From a checkpoint of a small CTC image transcriber: arch vit.
Rows from block 2 of a small CTC image transcriber, named by matrix and row number. Rows with one number within an expert belong to one neuron, the router's apart. Each number is 128 + 32 x the weight over its row's rms, rounded and kept within 0 to 255. All counts start at 0. Numbers have three digits each.
After each expert's rows are labels from the 100 images, of 14976, where the router gives the expert most weight on average: "peak at" is the part of the image that holds the peak. Only what is clearly more common there than usual is listed. The data: analogue clock faces. In brackets: how many of the 100.
# router: slot weights (model.blocks.2.mlp.router.weight, 16x256), inputs 0-255
# gate: expert gate (model.blocks.2.mlp.gate, 16x64x256), inputs 0-255
# up: expert up (model.blocks.2.mlp.up, 16x64x256), inputs 0-255
# down: expert down (model.blocks.2.mlp.down, 16x256x64, transposed), outputs 0-255

# expert 14
router.14:130112128190138111112102133099160150049154089184107109070168082148125089194095118159128129122181108181091160088135088146167154110097135172135154168072080145064117123123105061112120146105147106130166163131152107174110178113088128107135127090168108085062052153094122135158141131114182157099098108123158166165115121102162111160145147074136083140184136123118170099132064104110096121176067172071109103091145092116111159184117147084058120141140122149139086158143104137138124125117041121206133145181080150173101165088158113175129100115117097122154170140122124080164092066076126151157147180149149114165176130129149132122119162136077093139115134114146073161140129118077151121122124134134101169149147157171148138139148163123160070100133152166137105131147060137119134088088083183
gate.5:127110114146079070151177108152168118140114150169138119155113123141077131116156156049098061106125119095113099107120073117066160090124170128162183087118165127134148106107157158173159090194073130049148113104111130120125062145138135175100065154128148114109150089148099080122106090110126180168142146107064156117120142143109149127084146159065159130106087124157084132206149096125174090114130099177129126116145091138128092106126111128135153110201132085165158117128142153167063132085131139156191155104162134186152161159127166135138147120090061116057137098170118149095127200079194126145107083118149154135109090108115073114127111128162168141162196136107154079134152100165167162171159127084124115116135100093186119131164123155075115155089075070085152115146112119173108135155155126
up.5:141117139116150138117086165133139144058148123134153102112157111141156115111085167148151115101122044151127177086094165145107216147193117161106121172140181100131127226103059104097146153149142101129108122130155124105157137143115078110115114149177196090094122119138099083142122125128096110201133083133127150105136108096114090181136118100149098111138091110122140122154156072158071166136112132144222148174146149176126115102124128116117149132121115138080133135116121113159178116165130079127131177156113102129161168114095112153163121124105116124153166136079066098186097089100132131101174087121141116072094126203156113076104145071069196133133101081141115160085095142124152188149158068162104158157133101163099130104122128148100074169094077145152178132128034137167165111199112136
down.5:131172157077102156136148098121154116091134197115077103115111090131098102136175118092118101131160164100127107076145164121081120115054095126113117121108153110133095108131112114161123096153171127108119073140117095199031132152106086125119088189093139138087139147124130176167115136124151127096160113123139154099120146112122146145124157134144104076092121122061153142112174098119116172138123063065202180113134156115131140180171129139103122085052142122135153037140166121141119152078141153117171182138110081084074082068120162110087094169166153115103091166123108175135124138092123189104071122051072164127149131145199104132193146186154111107151167121118110141170133113096100149140088148121165126095139156144139126164098146121077062201116130133158196103169092127110133158113150145
gate.6:107100077115083127102156148109151135147119156120130164166092130178090134097179115090118116130104090104150053124221123112062153122139127138131116116121115124141120089135182111127147120162125107089093141104124083099139078130116144182137093149136149154106227108155114090117072106135086128140169135138101095069161109139108161111143124128132164192041117138146083175144135162133143161111077143155143180156073117127115116146087109123145195087183112115139158096138203161127048186091169100126162168100144095145131134171089176081113191088090058081132175109176161166138158157119132122195123116073160127125108120103089149129204150144093089113169093135116160117107183139169152141124121152104140139123159125109115173153165125135103107159106077114110165175157135099155100183166192109
up.6:055140151105165070118124110151085152143115151094133152144109119101153125104160140111126095103086072114147120146143080164122163112103134158183145169075158150156130111099106176079137098140088041136124138124156174138093173105170102088088148173151123159144096124116147122091096173135085069118112138081153170161140107101104147071180100164156106102139127056153129099128100151089135149113128099165136094135089129137134142101149184132103110108095163156147142111103097158137078075171143092052179153143127189104162074122108147196125136129113153132141154101102101153186146125161094139118176127133163187161115089103130130177158085108155136208079149151093122073096162144112097155105183113122150132190137091073102147032128143155114175147110102097141220124101080145161112152189154098
down.6:151132159126153151109144170165146122158206114153129111141158102098111098081103064141136071171125115137135146136208153119122107113119123127130086067112109120133126141037073165076147123163140152100128134076137101121165153129065116126120142129127094165130147121097086141084132139111159092126192124132138171117148116093163162136086161130146164075140098176156134105130179149119104194111161120096131125133082100099155068116067155213178116103104152116105162091158176069101093124151171135127144112158136116098098136155076148101140137143155153143248073129186152203125117179076076150097057089100136125066130148082095157113136127149118114094141136134102135078125147111114136145106116104106123070117100142138101076156100135112063116138108081076145110099068099158102066143137149075
peak at: middle right (43); top right (29)

# expert 6
router.6:137119157116091104140151173135135128131098126162128154191114168110147122104149101102095106135126133116147151107142124179108138098115135171091078195138116161126100096091208133117119159189085099130108155090094059120159165131142121113098122131158146101137122144138121116081110126167158168181106151103122152105210118154113087151135096156121130193196170137127145160083071209079172129097076163142113137139112085159131074142070072085154129114134120124172160151033172083130071163150118124163186077125169202164151138210125125085108149136111131120108192119085142108085157091135169112121114108152147130083115099104110113146121119137164125103199103089144117093145119135145119146191211169084146129145109127133121132115142159175055094119105143059087137162102099186170115117136132135
gate.5:085102051106178095122131127143161088144144057110123090123151152166095147180035138113163123136139132058093138094140136142145098127107137105097078165122154095142099143130084125145086170155127145148109115128130163084120150121155089114129103080087106128116146089163081146108112120127160198106146104183168151150154163096114093171068089143161177132130192123137116147169146093140152130144187129116115103096100065136129159080138069101180123156081131194095142077153127149117112094149082153174157146196083089152133116097160097131089122098123177104116088075119137104171199149162146153073120136147098044139114188119151094094097117091177142090109107098135121127164130099140113180119077107094107128110119129140119105142101061089104137099127152194169119135153163080159205091137185122
up.5:155090037158160106147136142151156088108190116129111102101111099126126109141061209136102088132127141108121112131150130138127071113075154097103119068115160148111102111156130126144128213128141134142053151097108158033044084114089061095124123102112135130161139123135155140122081143048132132113104136175136175100112201114169062153126109172114130145139161144129149104124178105120105135133159126118147152164119152083113153111108089176153110192106169143162180137115148093148194146181139121126117158142147092157127133089233142120108102121133163115125108114136105106097121144092143101077170117144122115166155147064081100122108152118126152108128158142116172111153110056153093203106154146112078139056045083160142148130125148139136141155145094158118090093184130115124201135122147127
down.5:166130128174136140151131084103067111102142125168114121068176191135145165150132149103126124199140096093073170142148144155079145080130158130072050153102148123076152133108148212169148089081103104141129124176102148065140148156147083102148110156104105142066145091136101121138121074171060140132099189139130161165139098193121087093149128131142106123127091155159184082118145064054170141103118054147194144122089078072134136076136114100108128141125146127110128085191143181155146163106145076105088174106197130191066124140140133185131114126124111144049078075156131120127108133144184124128116103113098144116131102073113166144119120119127130133154047108126147139129138119182158131140095119096125162116129136127169151120133107114181136098154136125142104146085078147139150174082148106
gate.6:158131113110134119099135170130168119179154109144133145111150132119118143143139113163081067096150138078128157141199162134209122090103120109144081132122162135113150141145141144144148170093133183157144116197164142094045099150096158088102107122069110095118158133170105113101146139127117144086206133178120150101167116059145117121141125139159124107139144123160110181152113182152137140113095116190101129083139074159140087133139125153182156140083150099113174171122129101112106179042063164157107113181126145115127195086106112128152112160114040111175127123109099135147149162146085215145149098159074126121120070198135101098153120139116118129154108087148169090132141093163123177104192137105115076117168158098098121074118112072162160028155161150109116102182145109119145177138142125
up.6:151124132192127130116088103073169079099192109154133103146076067098108155114094080141111134098086072164116117112112111097145161128039167100164108101114174099101105139145135135166170093119154171119118134071169126132109110182104091074103090098139133140113124046121140112140151117156104123090189155113137130186139181078103147126101123109114187153120104125122103176133142078137143086114143141106086129157112129139108159100112122153122169184167104156175141116143129157142077099145160053154116153141082149165166158102098139079121146111107097082137148152188118079095158178136123098058158103147117075142145106124132156104161142109122109098122087095116086135182101113135055144160176144185147164150137164108124071146094129089064129122167112143142104050107204160112127103146122020
down.6:173138124147089128106150133158162132122148157153107114162161111130119155128128109117075160094154127078107124113141145129124133078181145165155090147130181136146089124156152120189067160149084131141127101124117108183133132115126080159116180135160096149122054186114157086135114157101152146150130085172084068073131144139114112118056090146151193146081143108163116123163016113131184130096095099099083062134152080160099091132102112141082187113183173123141118111112170155168134165108149077137135146113081208136127129112073139121191156152064124127132158128106221098107126183095163145106153063115115085087161077088148168134126120196156142147131105151118163114091144138143106138117119160173130083092107133117129173138143130164158091152107112116105221163123087089161106117173137089
peak at: top centre (30)

# expert 8
router.8:118123114090205146113131100156079123186140182113167084133150196151140125105133128145075132119126138075080126178102104134128127140159099093145131152129200050148170158137106199135142104149115121163098067147159204075163112130122104091162187159096085139151140120059146153098146137131095099151140141135149113119121094060069104118127083139168108067137131122109110088066153086142161169145162139220079114174101164136121102119144104133125158092135130083087113051090090110155071121142139135064162117145128116068087143111097131110130189163082138149165096134082098118109129157138190110167146122171135113116091168154095144138102084094175167128084131120141147113115118139126115176086063068132121102143153090093119088122101093120155176144138150106157104151121152150142128121142176042
gate.2:153135140160028116168208147155172078136101110118139174180078113077096188124158062145168148099106144194172051092154151101103136144099132112147107078122133107100124092122169077167131139156148147066139184137080114112097150155118175153076096121149200114133078089196100105130126111139142122095089082165127118122129156122144144085121138108152183158103106078152130150163105159117153132132076087122114123149120118151114126114131081178135097121153112092188125159158184128154167162134146124131090162082184190104122107136110158093180124124126097157079166130180092168075145125128090114122117116051138124102151113146088144156167104171100127127177150100098085120152142143178136093156156168121173102141149117095151194110133124144084106097100037114112144164157111078098092170127114139
up.2:102191114107145130125085168107083145142125148149118134120158158159162101101139169158081115129079100112130161141106105145095100133137113137086141097158106184201104127082138178085137080159135090120160157061167120192108142115076145150106170160102101113171169139127103114122136131132136141129138175065103069109145069193139206155170131139097056127122108094120119107153150151148128126162114125152175105148066095129117132180121169032119087108108107160102140109100086108101095128097116138135147102158102126150136129146136096103075090093161100120158092170049141143123087155151127138166060124102157177091102108142137109187179131133145128181130081197199173106110137144122131140173127091072094107178147133153109118171151126182127204137131171118098186057060120143099113140132142171
down.2:090185141093101079142153108155141143179089129087144073151133123170121073169115121100140118146201105138129123130120141120175109159105133129115120125135109098066065073134097115168114099157150103160130121129163200153103130120103163142126120108186122134159149122190075169152102094146173099132179095149131143145163057093087121058134109143099132113135088114116128129143164093109116105134176106145167168160180111070128129046200160165122155049128088112126093128165148146165059142065107112138112139068111104118092187130135116100157125150080110112135118096143117172186141167127138105147170118101165082094187126185121050051125070144113148122095121090105090105102134131169177137085154077096094128095100130113111140101147110175153131116149132065142094143154134077165051132119149112
gate.3:104121071155168151111097092148108155160134098092157073089157184110126121143101117169119168136147163099073167155100155155158094171133086106111119176153163084128103161128098168113103148141108154164097082132117178064140140149114086073181156156099102146146135107088157163083168145103132123143140154177182106122090113067078101137157088132167099077161153118089179103075181089156152154150150131174071154144147185165151126100156090137155169132097095134098105112079075088128146098147135142087134101175113094087088126077098120121096154145127172156164086123096095080140116120124196142122125120194103112107118182169136112082070111092148169087093070106158174166157101144104097151087085098142120145131139095109103083142090093083153162109170164177182076166097156167162161101163156104
up.3:098097082152173143108103085131114163156119101091140069098179164097144113134090138166130163135115156116092161156100156161154093165144106080115102179158159081118121179141085181089096138129124143179079090133111164083165161138103092086191168165100092134149144089092157164083161166121142118137126157164163107124093115065088082134157084124174099077159169129087153106070170118176148167147145158180078174141128164156150152102157091132151141129072109132089095111079084095122151090147128137089143101174098094119091121079104125112097154158121176149153078128086085089129115133143188120121119115175094119120114173169118104108079118090155180107090094103165158170154091145090077151086073085155121148117141098083101087161093081076167162120153169159173080144084164171140154114162176108
down.3:093216112120106152170138194144111162133102115119159159148078174098177166114119069112113124085119115140186114131090148112162072148112059179167103057103093130100140134126155150092094133188109146129108124101136145146166119145165143099094155167117140119165123144119062131123064114131119121123112088161181108128179062176127118124140099111157083081096046060119097128170097135145149138098154065123204157187087099110143091115138144119092085102161097101162141192151171168096139161148111123088054056109166123094154086156072099097119106122095116147177184114133128137099146107150110125118160142115115127062137114136154129102135130121122122125152122167136065130135111140161126088134104073121180094119100111109108148068101110105175157114050106071129185138120142106134112146151093062
peak at: top left (59); top centre (32)

# expert 11
router.11:065111157146107170133116188088116128118093086106117146183105143082162120099083109200155196171097116085151164094118162201143081147107110146092112150170094165131084143117104173094091145138146154165099120182064111128127171098087125056086154152122125157129112155179171125086174162169120096108096139143152160063112086173183107161143105102140114132168136099089154158159091143168169150167129147147149182125124152117132151136136096091165136112096140191103061179110090125082142137148182110088147099125086107157152113120116131126111106137138168155106126090081103056162171063150112147075099154159090170121152164149140112156085149110130156077118087131183138158136067179101093109103127187158142176160085088157102110115130124130184123169108155149169109103094089155159181101156117124
gate.2:183158102166174059149162149172137129150101124157150095130173122182091134121151184019106081079166148121093091121140101057087136127187138114110094108090191113181131083116141123163191154196095126111156108113164114128144103097146130189176054138122185103110140105072075138149103098125121147143174123136076144189180126074052153152141146156174129134115080088175113124144146102134169121076139133098139107134092107137121102067119150161071104145140128076118171161179138103168138129140126155122124123121142119125104093147160158116147177063128101157139136134170175158077139150085141115148156104149142083169148140114147134139114089152132145116155144120102171131126147097124121185172181068110123088115142140083165121162104169112087109082161074110064147122077160076140146157120139111
up.2:161159175155154116167131124093131108127109048187097135079159142157187169100133124159075120116145148168115161132141092114104132147166138129175134111126118166122138147126139072093069116152196151142119162123131053156174116169182128144108169115190106091172129064166144144096104125134146137076066095149143137164156087145186130151158162147092098073173140068131121120122128203108087157095133122104137169128155158172197070142128120104060081168125171165115187120198138100077155102115107082154116175146145114124121183117172127128149135099152089089096132114137150122158104109056082155099118151126108169157109118107153107123145113157146107106134144126123099078135106192120153074143125174197131104070105119172166142161130165104120043123107142098144125102141092078158168135080168103
down.2:199100169099163116114183133130113102062137148115150133074106114162076156144125130128205105165147111193134141080144125192152181126173206199143123171147125108162082157161171116127096068137061153069114167107131133166168122176156084138123130133168161066137105144097163124125067125165145120117105116129117166148161095166173160112118102064113129138122137116102137152144166165109131123130128133156104122107103118085089141139134099111172124108120106134149102121135169131120134092111180137111092107038124167116097132163089138109059102116129087161129110128149108147117112107119114214089161097162127202111083062160120088145128040049208123159174150097120116100150101123091151145085205119101132178127109130106150103102147123198116180149133114123109106143114124096122165148149099123
gate.3:120116127144115037145134101127139140151077123168100128093110129190122144093113149159103115102148137103091054128137126131106137102089162145115125103142145143157086110141154129186121137152078116071160118102178157123119086130145106111121040157067182111120134121046111120185121121144109109142115153170102093119219155116123115090135205147132167130116093102177169104104113124163147131042145063139131078144144136123159146139137082167097131163149045095143174117135149143109116087115083133172143163112144145102115155166107145144089209131111121115228182112173152147147124167117182070124104100112177118117056120095159124113132116132128073127103133125121142092135130102167162172170123099092109124133084132077151151141117079134098133112153124077066120161203126046115109112140156077
up.3:090138113153109119113166110137117178169154108046139152164102165107133096145121114090114141095096116136126130139093113127099134107126118082185141150093149121107193156144116096129117160208153145136124125151138163124076097173139214125125181165096095177219077144144114131123144114155136110107189092111180134131127164107113144078108086145141135110129146138151130159192191126152241102131140058185174095143128160170110155123148124125126160083114104121131139127189087137127123156119199114073100153143150141100115111115153119123150148140138155162100111091140109133133129122159122091129165111131145162165102093132088153099140098108144150166082182102090153079120092116167180137042089121151136117181167148075106104065103081086197161128145086112113154117091178105138127142235119073
down.3:111148092139166126131047130150172143144041138150174134198144163131193125180094118118163153132134084181045116158083148109110179133072126106179090109172099108169081179179105133193108102073102176125154124148155118073198157133160154176195114131100128166097182157150112160103152116107146141127177101204106073107103129110108117106131103120165085115144109116061143109119148126071152117096161122044155145164166107104151126092156134186100120136119114139120095062126116177140128120141068138145140127185102150110108078181124120158165124126150108113120120163136105098112159108114128123174126154209160142146109167102113189152096129127136121145164041138115145136138126109151151105129073123166083171144138117136164109082137114135113145166100119106146128112131158151135133060199156144
peak at: top right (50)

# expert 5
router.5:115108090088144070056139111170089067143107134080104099125145155112118102100111138118167139195163158137152148127093092116059208078069106164104150160131160125066078140107164140137101086140158117101159115148120137171064131137116145097162134146130103128096086160123154164084126100114126115159114111118116131106154160139119142123176174114117103141119152171133138082059115152095187139143099117156119102129129128102138102137050103145118110089167164099107191128045137074207137123175125108120155100100093168081141148148122116127066153174149122112135081085071090128146166168136192105161158166095155150114078110163167142174110057132120170141076198099106133104120174172143088161157174133091182099140134091132174115130167119108130083195127088092138066119149129143142082130155157106
gate.5:071115159137121124142131171042099164135107125142117153151148119136137133137157177100131125136084076146130115106144144106089150170175093198141140118127151160117148167078157174113158176173101129084129185088151081120157172192119141090135129157172127060123093151179129104031106142116112151110067127090116123092132091178120145116113168177122147115163104127141124160173160122100175144117142109118147119102095103090201095136109141092163074119113167127155139087123132097082115115165167128110188149116132100194174092140073129072152140114093070133047091143136139090139112073131160147096065131076147206134052108124137140172081150147134134107184165189139123120133106129134099132176156105112156108093087129173108182134084127159168139177098088085181106129094156132172097097128103122
up.5:177127121115152076116128097189135072157145074197128106129177138141077118130155143150129168141177141126147117123137103094177141114065152131152142198145155158115112135112126101106123130109105126091121081182134127152078119107126087106135113114124139178131115117086143109119116117142165104154198060111149126181120153097135132110189097076184145162174154199102115156086160086188138130088135095102147132112154176095036126039120117210150194109120135079124094146143115121125110177120089122112140133163090123101111134140175140119132179095138169160162177186160076080131140153137132110199163116112088085109120117177115097081073127147105113147140064045165130114136157051097141150137113149083067100100126137108141137091135141130132146157112125122106082111086106064120098146136191122
down.5:110103159122201158132138128166187121182154181113142135073071139142159142134150116141156101182149125162087128140092164081206086106124116136146155129150150097113128152154113157091124111209107177106058101091170086071115124089131104088151199129054082142137135116122160143147103056132142163145133163118138140124113124158114127164150146159159121140123151134066111082136155147136111081122156132195057120127153092108142121086165118074176159118136064178111100139074108095128139042117152060150173207150131107130126116157109114102156086150162123098125078130207131136092146186118106164120153152185127171165147135169126123122080124060154139129148097168179120163153093165120145137094067108111108060138131175114147144138089124054143167121108138157148141128125108104149138175108147115
gate.6:179129148118073108187175150119128081122154180116169126092084089116106121121142078102105066061124104138105079134086119084086123075068150108162083114083093145097110093126228098163144115131092147117167154144137107146111064126101113166140085170134172146089110147146078119129077108161182114155195094105080137146146140094144191076121173130090122176072121091102063171170126172116124087049158128093106102126143089116115092146134142192142157126147065124174098170144129193156117150107121168135119166083160154110124141119098128123152121085121123144162094101148144173100114161130088124168194128107115150104110108102105145142197099179074103189131140112105124077109178160141130120138102137139143104106143148109113170130148147159064173133107077106072156100148152092115092158108101130
up.6:102108142140169140076087122068133135086143075151142060145156119114121130115104140177110133151132152098103154132171168183151152147148114122096133126145121105109112192141098197105126164089113109155089134114085111121135174109128071109136177117153072118134119090143147171117169081093090134139085111103142135116145159147128094177150093181161149107184154105079192173145072115168148169237123169131124134121105144106125187112140132134097164149134162127083107070081107045108113089164143102122154113152133129154074136101132109133079088113143064142119176150135145049135115083099206099105105164170104175128104127127168124097092146101156150081115109136189133187119049154093092139125173120138078171160074086129126115139121103071112094117133181128162158166091154172152189103120138146
down.6:169182188148124108146140089132125065155112127125166184145147110134141133119143065110110098159135042165164114112131162127077131158134138096147130145038123152113118117146136160115151072180191147122103109099112125147136078103096182159204137056129143110089125084177137074106127144128161195121164151106139171111100119111128124108116207071093205186120152116096114089113106143126188149116114133114090122135120083121121170154107146124115109146149150129149163146153143154161147096073127072102158110096146147118171142186140169115182165119106057077141080154056145154119149141170105128196110128110212129152132153119110058163145095127089156134202156163135097134120151124137161125119189140151101152097139154146141172123120170141105126200073109125145179108118092103105140115188147136
peak at: top centre (30)

# expert 12
router.12:155164172147098142166158159124171095152132147107087175112073107105123137138172106065118116140123111131152105081131113104118148103111158191139139098124096179134136121123162052153136100097151141097181222125142057115125120151125175154130104113207170129153121128151105077133092102152133142125115069118134149149122128115123114104079145144141189168087076126106111197166125169120077124076100021077142145171140077144154146146080138132098098106158115060166139168151169141105150185130117109145116139102139160168133089157149135113150105134141113122094129145189157186095149159125106132145132099077122140106143084041118133121151152134058145159184087124105100133138195162166145090189150150084148071113098152115163207131121172125086147111107084095071142133128132095138106133136075183
gate.5:075095117168155160103089170087108123104156089129188088091155086110101133174096149104090146164130163168086223111109191165157145127159150138111143135110150086089095203070088120123152125084173145144111084141107127160119182127089098139152099124103091095117128124159154152135172130047141156167092155101125148106108081149122079199144147159118099102193164144152188115135108122119146106181143160119081093128146154135151142107134056134153116154069131174112099140067098102114164081126139144172110125189092112194120151047188120127113108137110124128125099113123122107180109143082135189061102143133142113151150143133114109099071130113171129057070136134161141175170083127123128136145123146111110147058075101139143099159152131109187100120127122116181095155137113146127172053137160124
up.5:119064129085163094155164163116120113174069144162102120133108124079073119139119084162097087090083114099133145163102177122111142105132145134118113151120139173105164166143113165084155113169110075093133105128134128127144109158127099172127118155110100168109100078100113099101137157077128116082141118179169165084133124121108115116119082125094188126076168126090125110071187177050050088199113095120132117167213114134088157102102157168094087165130096110116118104158120169129089124119110092116132199070136066150143160147089195121143156170126093095112151110156112175103105200172124075140104063127169104126075151088055094130143096114118118154134095148110139134151150082087081128097139121096104131171171138071128092135127121116150164169189118102128175096120168099129068133107177157
down.5:126105161103158175101109126168128130115133133163147107100168139141108183113110101106114162096115187205131179136188111137122075135101096082083167120137068180082163104139179118150117191156158111087150154145145165123099111077131071168126107132077088130113155078168213114099082101102132135084157138125098101102069190108050112138157183148111154132141194187113133109190146185173136068123111106096181116176163112125099164101078160161143118162103102086150098186111156115111101162162063094172150116133050203141085152176123116113186151138113087125166137096142145085121168106091156100119112139107140157138128140166137101088138142134127106114150108104148095156134144150131106119123173099158125125128106157096057073088149115137128126108145079109141159167195157108137118127100085107
gate.6:098131104119116104122118145119095121053122052134090071166177148125125084125092174172113139139104161168115202123114155152163125145174124188092208193103151117089116165124124130082133191104162139145100112111108167146165147139084135113145094121115118104114134129106166141122183142149152152154086148160130143088117114142110125177180137093123057114147146109125193139090113132108142109172143123108169166141118188139164164150114061124146090118103125140069060079092083103148095133167107134110171089188108046137121156115108141153082140165134126141142122174118068067198104130108138152102117154139158122191114139148182104179137111106238184098119167134167132150120090064130105126135131098166115145060147088151100086150152137132169088109157135141160098133157122159133125062122175126
up.6:077145069133091152138151086158146164131177153081131129129108152137174156097146146146138131113105118103124124100121172127153141130101131121144125138109171148101163113168110152080126133138124102126173067075138223066149083116080095144159139112114086130115135051116083145115132114103134125083136112171111151143114092091109125146156103107111150167117126130080154158164166109155121096119115103180161162163151108138116195077188085192159151083136061099129096160152092131083149157184098159161090125177105126171060076089124176114119128141099183185105141182090117096070137067089095099129174097122130139058105070145120142134141115121157150146135144107142133176172212137131127116069013176152158151080137051111104091166136109136108160145166134141118131090114118116110154140153156103
down.6:140142105153160156151158107121117129109089114100160121175138142092161145135123144153122121130099136106091157111132140184124181108133186212134138108164127090108126132176118146139098107120157146137161108099141079158192139114074167117128153124137169163190187202099138167128136090113109156145120144086098085130163076071083102147144168140042169124116105102118096201191118094161191135129123122138067081099156097121091133085187142115097132107124106114095152156089153145100088136092148026045074128143141108064172170130147145202141051128166092158169172136148099136127125138090106116149106159221160155164111104140190146164077121161142163068063137133149127204099107126151143140162126150122147124113118162132130151131186147171113147122143158127120152132141150115141104150103134109
peak at: top left (66); top centre (29)

# expert 2
router.2:140077083077138172119069086098082196162130119131197094169125151137074091152170097125110148081103095109137144163092064127171093146127132104168118152115170108194087171139130155111122163148094104107092065157167136138093139111107090160126145115095169094119146143093164139138161128108154132169156134127126076129102141125161127170127130086122085169134185114135102114105117109185162127114172130130088123098142129158093136147154151147150096088141143132103082091020087088155101082133132140153155104147167119088143147165129125160081164084154162112183102102070175123148112179139189127157138133179164107117109086124065122102088110165155153121092154109100179080153070052106176167095140087082138109062175147159132111102107106170147138114052131148069126121115165153157103148081135083
gate.5:076174086160160148095162141061116126191083159091059102067160129101111127093099137096166073171068149108169120095152196132102111158106116153161159154115105137075125118109098175113184162185081154120100122159149050180135137109125122125143093169098155106117160130164096108161118091118123134153110094151104146096155165123114161178102139172108177124079150148082150167143106143111134124076127117170113169127100135161156165103115108099159151164169073134118161121138097131114119166100094153106174145085159078193142115113155175139130118114108053105131149105165124166108172090114112123145078169117077128118122130117100099156183100064155109108121136136065162200170086114151143109121145148072092120103149098128201114141140135136127102116166191111080173180137138133085232130151130124
up.5:137141187118114121127091163128128119170124179103165148126109134155101170141149086074066125111158034108175134132111110114119085117113151095167084053164150159156084115153142142148104139174068102046079125158162156124111074120116133162115138129139172156119171153134084101179146127178159113174175124087075140146124109112104140087082153094101140124117119112175039164097192172128121072087152101159099100167074114126076112119163191160158110116154110093134117087116131176109102078115120107125091118125165157070155072152101110109154163120139161117117109186105156166142102172160128128149106087153131062057139134157109193112141136166161153140119146127125140078116116095158144148136121105090151053158169153102128135106140115169096119082121149141082164147077156093125087164095065068
down.5:138104173101109123194139144141110121141083155159196191158090143101094185169112053132141057128059093141126110131147108122167134123107103148155154150100149125179144152129122136125131095140103126072175106068198119144204112149169157086122141091112189163136125184064101108143136146119196151146098093155163159109141166086090193098178174147149096100197142106143139121119098161104106109139167078120124073157142115113097116114072078121126106126157139102129160129167121118148161089113149115127106163124150122030124107182147100183174074110091097089130096166198096155097134153114110139116118116123085087104146108097122164129169109149138155150141152184169131146113141114106156055130121108082108093173155148084112150142113113122055116147113096106092155205077170094099138147124102127
gate.6:132073157137099125163071146150105187123103127167133145190181158094081115178133069102056171115137127184160151120204088136120110100113159137185145100101105120103177135065170116144107127132132122086159170063139076115175147147175095108089136144176079124077109142107129138095109119102111116122091133125119114159133078104073099144106183155109114096118139129136119126097049141128084187111117135108142121116128148105176062131109152117066079126115169171107164107172128155143162088107118130162144133152192094157126160165137065138075158125074126141119180181114150176096153081131125140108147195089128136106061109138104108125112173096131202126161187133138107098107153112116172098160152125127086094128110132142107128078130092203123127112115149103157131195105075126129056125185147174
up.6:157160093097128161160156122180116125167137146143113125113097119180106153147116108101103141072112178075112144085102132097169115185147155032142098090159116128101141122175139123109179115143133109148075106216132131114102090143108125165175145140102195122114194146130071118166163118143099146125107113150099119024106169138089114122150107148114179134155136138128148134159143085089170134072097131125097124167094126098087158066161155150130143132131132055077138101105181110095109125084162168121108150098131124109115105110097101089162130048167130101134145124123132161114112189149076151116122091139203103071137131104113120121156079113131129149120128128082146199135135078149123176142121104159151095173082103070133197116090103164109170107167081131122147125122214085045111144111057146
down.6:080202123136135156134120146078165094142148121146145135100167169109090119142157106120131123166123119159110155131148110116137102184185122107114152091080140148093168125160116080162139086129085162135165136130127125055161130104129124126141126122089193133094131072124121062120087153144168113124135122144121088099083185122111086105138113156125173106098131172144163125130140098118120130066121071101062217158096079143132138172064173159142111147173143119141161126144126155161099149201150135114136104106174112131160122131123103137107161139116107158132191180112160194060129127120145127181161119130154092154149099067133114150151068107128141237143083147064195133129174172192180111204110151105130118114114118116089071104127109164101188118072181108086114127121133130092083191151094100
peak at: middle right (38)